Rows from expert 21 of block 6, named by matrix and row number. Rows with one number belong to one neuron. Each number is 50 + 15 x the weight over the matrix's rms, rounded and kept within 0 to 99. All counts start at 0.
# gate: expert gate (model.blocks.6.mlp.gate, 32x192x384), inputs 77-153
# up: expert up (model.blocks.6.mlp.up, 32x192x384), inputs 77-153
# down: expert down (model.blocks.6.mlp.down, 32x384x192, transposed), outputs 77-153
gate.177:60 44 22 72 54 31 51 44 53 57 52 47 69 50 40 58 38 68 43 67 59 12 66 51 65 70 32 51 71 41 38 33 54 60 76 19 35 38 38 73 40 33 31 99 42 63 45 59 45 38 54 46 67 53 26 49 55 42 46 54 57 55 31 43 70 44 52 47 36 36 39 32 58 32 26 74 73
up.177:54 31 29 64 55 22 31 66 59 84 47 46 55 60 55 49 20 40 26 60 46 06 51 47 49 61 44 55 83 55 60 43 52 59 71 45 48 41 48 55 49 36 40 67 48 68 46 49 53 51 60 45 64 72 35 46 49 50 52 73 48 54 33 47 56 41 54 39 65 43 34 54 58 48 44 56 39
down.177:55 54 73 33 46 59 39 47 38 35 33 68 45 64 99 45 67 49 60 48 50 56 46 54 75 49 44 59 43 60 33 39 38 47 61 35 15 56 57 51 52 49 63 76 25 58 47 66 43 54 66 46 35 53 62 29 41 58 62 38 54 46 36 53 50 58 54 46 30 69 65 47 43 61 55 46 39
gate.178:34 41 53 40 36 64 43 40 56 43 49 41 63 84 74 58 60 42 42 59 67 44 64 46 61 70 37 45 46 21 65 59 54 63 60 48 46 50 47 58 76 59 63 36 48 61 55 42 44 48 52 42 48 43 29 44 32 69 35 47 42 43 55 41 39 71 44 49 67 40 51 32 38 44 19 30 86
up.178:24 48 75 60 16 41 76 47 50 49 37 81 58 84 52 75 72 48 66 58 50 24 57 36 69 32 40 47 22 42 55 61 33 54 58 44 38 22 45 43 66 35 44 59 28 58 48 70 57 37 43 19 35 53 26 43 66 58 38 38 44 40 53 54 50 61 21 53 42 69 71 35 60 39 31 21 76
down.178:40 65 25 51 73 67 54 57 50 47 56 56 50 52 28 53 32 53 46 37 55 51 35 62 40 65 58 28 49 35 42 51 59 58 40 63 48 48 44 34 39 56 45 57 64 48 53 38 48 41 56 58 54 38 45 66 37 57 68 47 38 36 39 57 48 61 48 58 57 42 52 59 43 55 53 48 51
gate.179:42 59 46 42 54 73 42 33 63 43 38 47 29 55 39 51 70 43 36 71 35 38 42 49 77 61 33 58 60 44 43 40 46 42 52 99 29 38 52 25 66 53 60 74 59 39 53 35 41 49 67 56 43 28 56 72 53 71 41 75 68 67 59 56 62 39 45 51 77 70 38 53 41 38 75 58 53
up.179:00 46 58 45 53 69 29 40 53 65 33 47 09 70 54 70 59 36 34 64 52 79 72 53 65 47 41 65 49 30 22 61 63 40 26 66 49 35 56 49 33 42 75 53 67 35 70 28 38 40 69 66 72 32 53 52 80 49 41 74 56 37 65 56 86 53 32 51 59 55 55 51 71 42 71 49 52
down.179:65 19 49 54 22 81 46 48 55 33 47 64 66 32 62 49 04 44 43 36 15 45 10 57 25 55 40 30 72 50 61 54 60 51 58 52 59 48 48 53 51 55 47 41 42 60 42 60 43 51 76 63 38 74 12 57 20 47 53 34 32 59 70 70 43 53 37 72 29 66 54 47 50 44 50 51 33
gate.180:57 29 38 46 41 48 68 43 49 33 57 38 53 52 68 35 64 51 67 57 48 51 35 67 53 43 74 35 08 42 21 40 42 45 35 59 62 34 66 45 49 47 44 90 53 62 39 53 67 65 35 50 40 38 46 61 56 59 32 48 50 78 58 75 64 52 67 33 99 40 52 37 52 58 40 39 76
up.180:66 40 42 78 60 47 48 48 30 30 37 30 44 11 65 48 63 31 46 67 41 45 32 65 49 42 74 28 17 57 15 49 42 49 37 52 39 34 64 49 57 70 47 58 60 69 38 59 69 53 44 57 28 45 52 60 58 69 36 48 49 68 57 67 78 61 61 34 89 42 69 51 64 69 29 47 95
down.180:37 65 34 49 56 55 53 65 74 36 35 64 54 25 40 52 45 50 19 77 84 08 67 09 98 66 37 67 47 33 50 57 30 41 61 75 58 77 49 61 37 46 48 36 41 51 50 58 27 40 48 68 69 58 52 41 52 78 50 56 51 36 44 53 40 40 15 58 39 42 63 43 39 58 44 54 50
gate.181:26 64 04 36 44 53 42 62 73 52 31 42 55 52 50 39 48 51 55 43 76 79 42 17 60 39 42 38 57 58 81 39 68 42 41 54 27 58 58 76 30 70 23 37 43 37 90 31 65 38 72 76 59 76 45 62 62 48 76 56 67 48 51 48 29 47 65 74 56 35 34 41 31 44 63 49 37
up.181:50 17 91 62 47 46 49 47 52 49 43 51 69 52 38 52 46 46 50 65 44 45 49 67 32 56 61 40 48 57 29 57 77 60 30 34 61 71 46 16 44 37 68 61 67 45 39 52 51 37 20 54 51 42 33 21 52 64 37 58 45 42 51 50 52 70 45 31 39 55 60 19 68 41 45 58 84
down.181:59 64 36 43 47 47 70 43 51 34 38 72 52 34 50 51 50 22 47 38 62 37 50 51 53 52 57 58 52 49 62 51 67 74 41 45 47 53 53 51 44 57 68 47 56 29 73 39 46 46 65 64 43 60 57 37 59 46 42 60 53 28 55 44 71 59 73 55 32 40 52 69 47 37 52 62 52
gate.182:27 53 48 14 83 38 33 61 59 38 60 24 48 31 60 65 61 43 65 56 43 28 53 33 42 56 46 63 65 50 56 53 40 54 14 60 39 52 60 52 60 52 53 40 48 50 36 55 54 65 51 49 38 41 71 31 69 53 57 66 51 42 56 64 55 43 46 54 52 55 52 36 62 48 55 30 38
up.182:47 58 61 67 31 38 57 55 38 46 23 64 32 45 40 35 22 43 52 26 49 52 53 58 68 40 51 26 39 49 43 57 46 55 67 34 47 45 48 37 37 55 25 47 57 61 76 41 58 38 63 39 54 54 25 69 32 45 59 33 57 52 49 23 28 64 57 44 54 42 51 57 48 53 24 48 40
down.182:57 65 56 46 47 46 26 29 35 41 48 50 70 43 44 57 54 50 53 44 41 68 78 58 53 61 44 54 48 41 66 52 25 50 42 48 53 48 54 54 47 52 35 19 63 21 39 49 65 79 56 63 65 51 53 14 47 06 54 48 52 41 55 50 51 57 43 37 42 65 35 56 55 60 40 68 62
gate.183:55 65 60 65 60 67 72 40 59 40 30 47 20 52 60 56 49 23 72 35 62 42 64 99 54 46 73 28 37 72 39 52 29 39 49 42 65 41 82 21 53 37 28 52 51 55 37 35 59 65 39 34 44 44 71 44 67 43 25 62 56 61 57 48 30 64 60 62 44 28 57 51 44 65 40 43 77
up.183:40 34 47 15 34 29 37 48 42 62 74 55 87 35 47 54 35 65 33 62 41 54 37 00 50 51 33 57 54 36 69 46 63 54 63 56 45 60 11 53 58 53 72 47 54 56 60 61 54 29 55 54 44 51 33 57 45 58 63 29 48 48 46 59 65 36 32 45 53 54 44 53 57 38 61 64 26
down.183:66 70 66 37 81 38 51 50 41 61 70 67 45 35 54 50 46 54 41 63 45 57 64 74 17 74 48 54 75 94 49 54 46 66 21 44 72 43 60 84 72 29 46 25 52 43 61 52 71 65 65 55 54 36 79 18 28 63 42 71 54 59 45 18 72 34 51 83 15 60 85 74 51 39 40 62 39
gate.184:54 50 64 41 42 41 48 26 49 30 41 40 40 62 57 68 22 52 56 54 46 73 53 59 81 46 57 50 53 40 55 49 49 42 50 69 55 52 35 54 63 36 56 22 51 59 47 59 81 80 46 38 37 77 63 61 69 50 56 71 28 64 76 63 47 37 45 67 31 39 73 45 48 38 53 56 55
up.184:57 38 48 55 55 43 40 27 59 34 56 29 42 55 48 67 49 29 45 48 46 63 66 21 55 75 31 50 51 69 64 46 42 57 63 41 54 70 44 61 53 51 26 43 61 45 35 64 68 70 52 16 54 60 80 57 54 38 63 65 68 70 81 87 56 27 61 63 20 31 76 43 27 48 49 64 60
down.184:83 61 48 35 77 34 53 65 36 38 53 41 41 68 57 84 70 51 59 53 53 53 78 69 46 41 61 62 48 42 38 33 15 89 37 56 40 45 59 31 31 71 58 61 25 29 69 46 33 41 48 86 65 50 51 33 42 17 27 44 52 33 27 12 97 58 72 29 79 95 27 30 59 60 73 77 41
gate.185:46 58 66 33 47 49 52 49 62 47 38 51 62 68 44 57 44 05 17 78 52 59 58 42 48 55 40 54 56 75 68 60 53 44 56 62 72 33 64 37 57 38 35 49 63 38 79 52 43 46 50 72 51 45 29 54 53 65 53 26 55 38 45 24 49 58 51 55 55 51 63 49 76 49 55 53 54
up.185:42 63 30 65 71 52 39 67 38 43 57 60 52 28 40 37 50 90 59 44 53 47 46 69 56 40 61 54 47 42 19 40 52 48 41 27 56 55 50 39 46 48 55 68 56 68 51 38 52 60 46 53 43 36 67 50 59 34 46 61 58 71 45 84 32 54 34 31 47 29 49 48 40 47 56 46 49
down.185:71 51 60 31 21 59 21 39 49 25 28 53 59 93 71 46 68 16 40 54 35 32 56 66 39 69 33 47 43 56 41 80 98 14 76 61 58 61 51 53 47 43 35 47 59 16 50 58 65 43 62 53 52 46 26 44 68 41 56 35 47 46 76 33 50 54 46 57 81 27 45 55 30 56 59 55 31
gate.186:70 65 98 53 71 40 61 33 47 60 53 42 38 47 53 39 53 59 48 66 26 37 51 35 61 63 52 60 60 53 36 60 45 52 48 30 49 39 66 69 42 50 26 36 45 56 45 48 43 46 51 19 55 79 50 68 41 55 55 48 46 55 40 53 76 32 36 58 49 57 57 28 48 53 41 63 56
up.186:17 75 58 76 30 45 30 55 81 61 60 41 56 55 40 67 45 65 65 39 52 57 59 71 38 61 51 40 33 34 33 40 49 49 54 42 48 64 51 67 60 72 13 46 54 47 44 38 57 41 43 42 43 30 59 55 37 53 35 53 38 59 19 42 62 49 35 59 44 34 57 52 34 54 63 43 60
down.186:28 32 70 47 83 72 41 77 46 76 59 76 57 60 48 21 52 37 47 42 47 57 71 76 51 14 56 67 42 52 29 62 56 30 49 38 63 22 24 55 56 73 56 62 52 68 73 59 22 42 54 34 55 65 39 51 62 39 94 29 45 48 60 32 29 64 33 70 69 33 21 43 53 57 54 70 08
gate.187:36 39 40 52 62 54 39 52 53 43 68 26 45 51 57 56 47 73 65 45 85 22 35 66 41 35 51 34 36 60 59 38 61 32 66 51 60 27 15 45 49 45 38 67 51 45 44 55 41 69 52 46 62 44 47 48 21 65 56 34 59 34 39 38 45 37 47 69 60 56 48 49 41 48 73 47 23
up.187:50 65 63 63 55 61 72 40 43 41 42 47 40 24 49 49 62 45 62 47 09 67 61 70 65 63 40 70 68 26 39 60 35 66 39 49 32 65 77 65 52 30 52 40 37 47 32 70 40 38 57 60 46 64 56 59 70 72 70 59 37 65 76 52 57 58 76 39 43 63 27 63 71 46 35 50 71
down.187:65 54 46 59 43 50 42 50 53 66 46 33 71 50 31 62 73 49 52 44 40 47 44 60 44 62 50 36 34 64 63 39 56 47 62 52 61 40 54 39 57 43 56 55 49 65 49 57 58 66 43 39 36 37 65 49 48 43 36 45 43 52 40 49 50 44 36 48 49 40 39 60 67 54 68 45 54
gate.188:97 65 72 55 56 66 65 25 49 47 44 25 31 38 47 61 47 54 66 50 50 64 38 42 26 60 61 47 64 73 47 48 53 65 90 44 60 55 39 29 59 61 58 47 57 59 64 63 45 57 64 52 65 77 36 36 36 50 93 27 49 46 46 79 46 29 57 56 37 48 14 55 60 47 50 43 53
up.188:00 39 45 57 23 55 49 44 59 41 56 91 61 51 56 36 40 23 36 51 54 46 50 48 66 43 46 48 46 24 39 46 46 45 16 48 49 46 60 61 32 49 40 48 44 46 35 34 49 42 38 38 36 33 64 61 59 46 21 72 28 37 51 28 72 58 39 37 55 48 88 42 35 52 45 66 49
down.188:77 71 51 33 35 47 45 97 56 28 28 29 47 28 48 53 71 43 72 53 40 34 46 63 33 61 60 49 59 38 58 46 58 48 43 38 45 71 55 41 60 58 37 02 60 58 61 46 82 63 58 61 75 59 59 47 21 65 46 50 39 45 34 99 32 20 57 53 18 45 34 67 20 44 44 54 47
gate.189:24 58 47 63 55 48 64 92 27 45 55 67 38 52 56 52 46 56 77 70 36 78 35 30 40 46 78 63 49 41 44 46 52 54 35 68 39 54 63 54 50 48 29 55 77 50 55 59 53 34 34 73 33 50 76 45 61 58 40 31 69 54 64 51 40 34 57 44 48 57 55 50 36 62 43 69 58
up.189:25 58 42 58 64 40 78 96 45 42 66 65 42 43 62 43 40 31 67 56 40 87 41 29 51 48 80 69 53 47 51 50 41 46 30 68 46 61 72 53 49 37 40 44 79 58 58 53 46 43 34 58 42 53 77 35 56 52 54 37 66 55 54 56 31 28 54 63 42 52 61 54 29 63 36 64 47
down.189:59 33 48 23 72 32 35 11 60 46 77 42 43 36 42 23 51 00 00 64 45 56 22 22 55 89 34 58 29 54 48 51 71 39 31 67 35 43 47 61 51 78 43 67 27 79 33 99 41 68 41 48 66 73 67 02 39 46 49 49 36 77 65 41 74 92 47 17 79 27 87 59 39 67 42 52 49
gate.190:92 47 51 53 39 35 65 46 25 54 56 39 57 59 37 35 15 55 72 53 74 42 44 40 47 41 60 55 54 55 42 40 61 30 65 46 49 47 55 42 41 35 49 51 63 57 85 24 54 48 42 56 43 61 56 51 42 68 55 43 55 29 58 61 00 34 51 52 48 56 68 26 42 52 25 13 48
up.190:70 41 33 64 33 43 45 59 49 56 51 40 36 39 45 57 38 56 69 52 47 72 50 59 67 44 33 40 48 43 38 53 54 44 73 55 44 43 57 37 52 46 46 46 70 42 61 26 63 48 52 61 42 63 74 55 59 59 59 53 54 46 62 67 12 35 41 34 38 66 51 43 37 52 46 29 63
down.190:77 84 32 47 65 57 35 59 55 29 75 54 53 65 49 26 58 61 68 76 65 28 81 20 32 76 50 62 45 46 52 34 46 63 30 38 88 85 53 47 45 28 30 79 77 27 52 36 53 36 34 25 45 37 43 58 35 33 37 28 57 64 28 10 81 37 64 72 87 48 49 48 60 58 53 82 53